{"arch": "vgg", "activation": "relu", "depths": [4, 4, 4], "stem": "single", "downsampling": "max", "optimizer": "ademamix", "eps": 1e-08, "grad_clip": 3.0, "steps": 29800, "lr_schedule": "linear"}
Rows from block 2 of a small image classifier, named by matrix and row number. Each number is 128 + 24 x the weight over its row's rms, rounded and kept within 0 to 255. All counts start at 0. Numbers have three digits each.
After each channel's rows are labels from the 100 images, of 14848, where the channel reaches its highest value: "strongest on" is what is common among them; "colour at peak" is the nearest of a few named colours to the mean colour under the peak. Only what is clearly more common there than usual is listed. The data: close-ups of made-up surfaces with and without defects.
# conv: 3x3 conv (model.blocks.2.conv.weight, 64x64x3x3, each kernel summed), inputs 0-63

conv.52:124073091143124100138150131054076163116127115130139137146138134158148111155126134120106130163133114141126123140068122194143113100147153106128164124098148122134108125141116140136155108137112137
strongest on: bright spot; leather
colour at peak: white; pink

conv.25:124100137159104149128131117133115109118155163080176150104110135126163080147116146129135133153149108092136146155083169142116171136101159153133147178130160159124152123146142131171112148129123125
strongest on: hole; brushed metal
colour at peak: black

conv.57:105129159128136169145184135148191118132129154079131087136116140119117065089139127089132153136127153132118132115161151106143154169158147127144083147147158126139118124128137130120129124120158113
strongest on: bright spot; circuit traces
colour at peak: white

conv.43:125166084119141119108153114122167120127112122093112101100115091135117122124099132108135118130123110125104144131121139105115108098119100098070091092162114108102156113127167140120098107103064089
strongest on: hole; brushed metal
colour at peak: black

conv.16:096149173093150108127096124187118138144145133158143132140130103099141109117140138142128120110070123125099086119130095136153172112124105100138111108157144103150135085155097147101092110118096117
strongest on: bright spot; carpet
colour at peak: grey

conv.18:152126150099127117120131143091096141135138095101095119135128140144138160134092095105141106123109098094113097107143144153127112105115102124120101120138113130165180137085094134078087116138064133
strongest on: hole; brushed metal
colour at peak: black

conv.6:124144124074134135120024143120141117103140148134132128108110110115111155088090108095123138119124134140126122111101131166108107108103148114123108117138136124095086149091118117143130131089092118
strongest on: bright spot; leather
colour at peak: white

conv.13:135117134070079095138054125133097130114108120095169121119144108109155113141098129132108128087099142118111104126129140152134150092120140113109162146139113137085092115138115126136094121100091111
strongest on: bright spot; leather
colour at peak: white; pink

conv.2:143171087107111124112090130078154104135144123080123130110114140129138122126162142132132143116151127153135118113112134128137126119049183156089114174138138148108077129129126123142150129103154149
strongest on: bright spot; leather
colour at peak: brown

conv.47:107130121090105129110139132087131109101144112150114129121121107113115103071119092119130128123117134125118091102130102093123101116082100111116079115141093100155116111098104086064132121121104093
strongest on: stone
colour at peak: pink

conv.26:145147074155148096118068137079139128119159140093146152115120130107125145094104101078143144123135123141121117119117123111124130089075168179114123164122126125129098138110134118155154135110146150
strongest on: bright spot; leather
colour at peak: brown

conv.41:134113159112111149109092122084069102117094099123102131089102126122102145155082100101115115124121124092116144143154105137114121141177152130149140124160075111101137114091124125124137099097143117
strongest on: bright spot; leather
colour at peak: pink; white

conv.11:087130132107100118124120121127166085087082120145125094113099101097117099081116157121150132132114100111085098138163162118103129143072139124114135138147157111121123108124148108116132105109155083
strongest on: hole; brushed metal
colour at peak: black

conv.49:139154118141195158148097134139132147120125130130113166102150143114136177103106135111133135135071105131150141126127109131127158131183136123193144145145145134132134122077120157116142116168164138
strongest on: hole; brushed metal
colour at peak: black

conv.28:137134084128134119173131107123187137116120147099155120127140143085107113096119116079118159110106149109161148140097117161136092144114163089098117110089141116104090119098143137146088125110136129
strongest on: hole; brushed metal
colour at peak: pink

conv.44:148132132140107119152128115146169146134109162031132141108102139117136103144079116101128147087131136086131131142113139109124121129067113132104105145134129148163139113104125126127100119138082144
strongest on: hole; brushed metal; stone
colour at peak: black

conv.1:114117133177130146142136093113136120090084116159100144137098092080080084142125119137125132153114153108126117107126116118129109109154094117125106159102162119121106097152133114093122138084102080
strongest on: hole; brushed metal
colour at peak: black

conv.32:114097142134132143132189134091155102086172130133102083143117112132124098168125168154082131143145130174108106133121146115151132127182099109122123104133167139129115133147150126082134123120109121
strongest on: hole; brushed metal
colour at peak: grey

conv.23:107103149121115130095096130129114084109130144129119128081136087138143094098082133165130121104130128135100100115152099074119139164169108118167105145126083120113121132119124103122115115118162076
strongest on: hole; brushed metal; stone
colour at peak: black

conv.51:115138126103119167110109113108155113099145097154120126117092112130110141106123088157129100130158122112077137118142114118120061119109122114129110171140104106094136143131119094118125109093203121
strongest on: hole; specks; brushed metal
colour at peak: brown; black

conv.59:091177093105144099148155113192155106121126150132113127127167099137119074137138097132109132117111143117134114114106096089152136122137088112088107104159125105133120105137110141083116112136120092
strongest on: hole; brushed metal; stone
colour at peak: grey

conv.58:113142146127107161094098123060157104119120145123156119137136118145116130133124095109122093136133097118131110053160118130132133162155109130110143110168123097146129118108085118111189120115145108
strongest on: bright spot; circuit traces
colour at peak: white

conv.30:108155134089124134115089130147134077089120123170159110113105112093087116116064107118117137123120138133120107122140092103124171155107110156094113132147096089117115111118108123082148126105123115
strongest on: bright spot; leather; carpet
colour at peak: pink; white

conv.24:120103135111073130136138145109163097140138138100132134113128117128107075132103113150136114076081112107147114128144122079129174152141104147074120149109119102152112104150118109070124116111128116
strongest on: hole; brushed metal
colour at peak: grey

conv.42:130136152071098130100128106134125096102144137150086123096124130139112107113146075150090126108154136109125128111149119139129058135102127099112096119128103112141135135085134093142122106104078098
strongest on: hole; brushed metal
colour at peak: black

conv.8:136134113122130113124141130000131128137118134128114131119133117125122121082120103109123112115108120123123085120139121127133127108127093109102121135142124119146128121110123104084143132114097136
strongest on: specks; brushed metal; stone
colour at peak: pink

conv.34:131115161088158108134158122137089109118130134201131116116124122104136129163130158168086126162131138152110140123143116092111140132140070117142143134130099109131110134144130132065134141122093082
strongest on: bright spot; leather
colour at peak: pink; white

conv.39:154150085139155101132090146135182138129126146126134145134125133137105154060104110093145146120099137114148142130107110168140120102115153117143147122076130120118125161049118120158127115117130122
strongest on: hole; stone; tiles
colour at peak: black

conv.56:132078155132136114129202133151143130138130123151121115141122110165146129151151158165116118135118142164125115135095130096152164128146050096156133116114124109162153129152125140080138127136108116
strongest on: bright spot; leather
colour at peak: brown

conv.38:135122128156119171140145141098139128137170098115131106116116135113120125121140125089148146136133128131108114159056114110110168156145145168138121126129177144141155140108157091060108128144135171
strongest on: hole; brushed metal
colour at peak: black

conv.37:137142092119128134108143120098110118139146108085088133091106116103139108108131137102115124092119110132147125157089153096091099110080131146112071144118111125096107120125152112129059112100113150
strongest on: hole; brushed metal
colour at peak: black

conv.53:147125117098148115149128104095155101104104130115084120108101133132117129114116081113102131086130150061154137094133104139141104146118158142118111152092111120149121133064103079113130129103119113
strongest on: hole; brushed metal
colour at peak: grey

conv.4:155115137102160105124105103184079125154138154140092142101112125138109114127127115117122096148107138086126128104111096153123091132135121077145097077092106112140117137081107139098110127126090133
strongest on: hole; brushed metal
colour at peak: black

conv.17:127130103091122139136107131014150118101136118142126115125129129092100122114100126162154147134124137119093098143149117122139119150126142133108119108133129114120135136101110101054166126127142133
strongest on: brushed metal; hole; specks
colour at peak: brown; black

conv.40:126149120098133129134044131130161083073126125098120125106126126139118118122068100131119105096097137073142114114137112113136140129138098099132115124144105097123121100098110110114148115113152094
strongest on: bright spot; circuit traces
colour at peak: white

conv.20:151103135103105082109163112120140107135118096134132141120107110093111110077095096137162126113128136090146113138151125140103105122129087076129106128103094088129080094147115106138152088121123103
strongest on: hole; brushed metal; stone
colour at peak: grey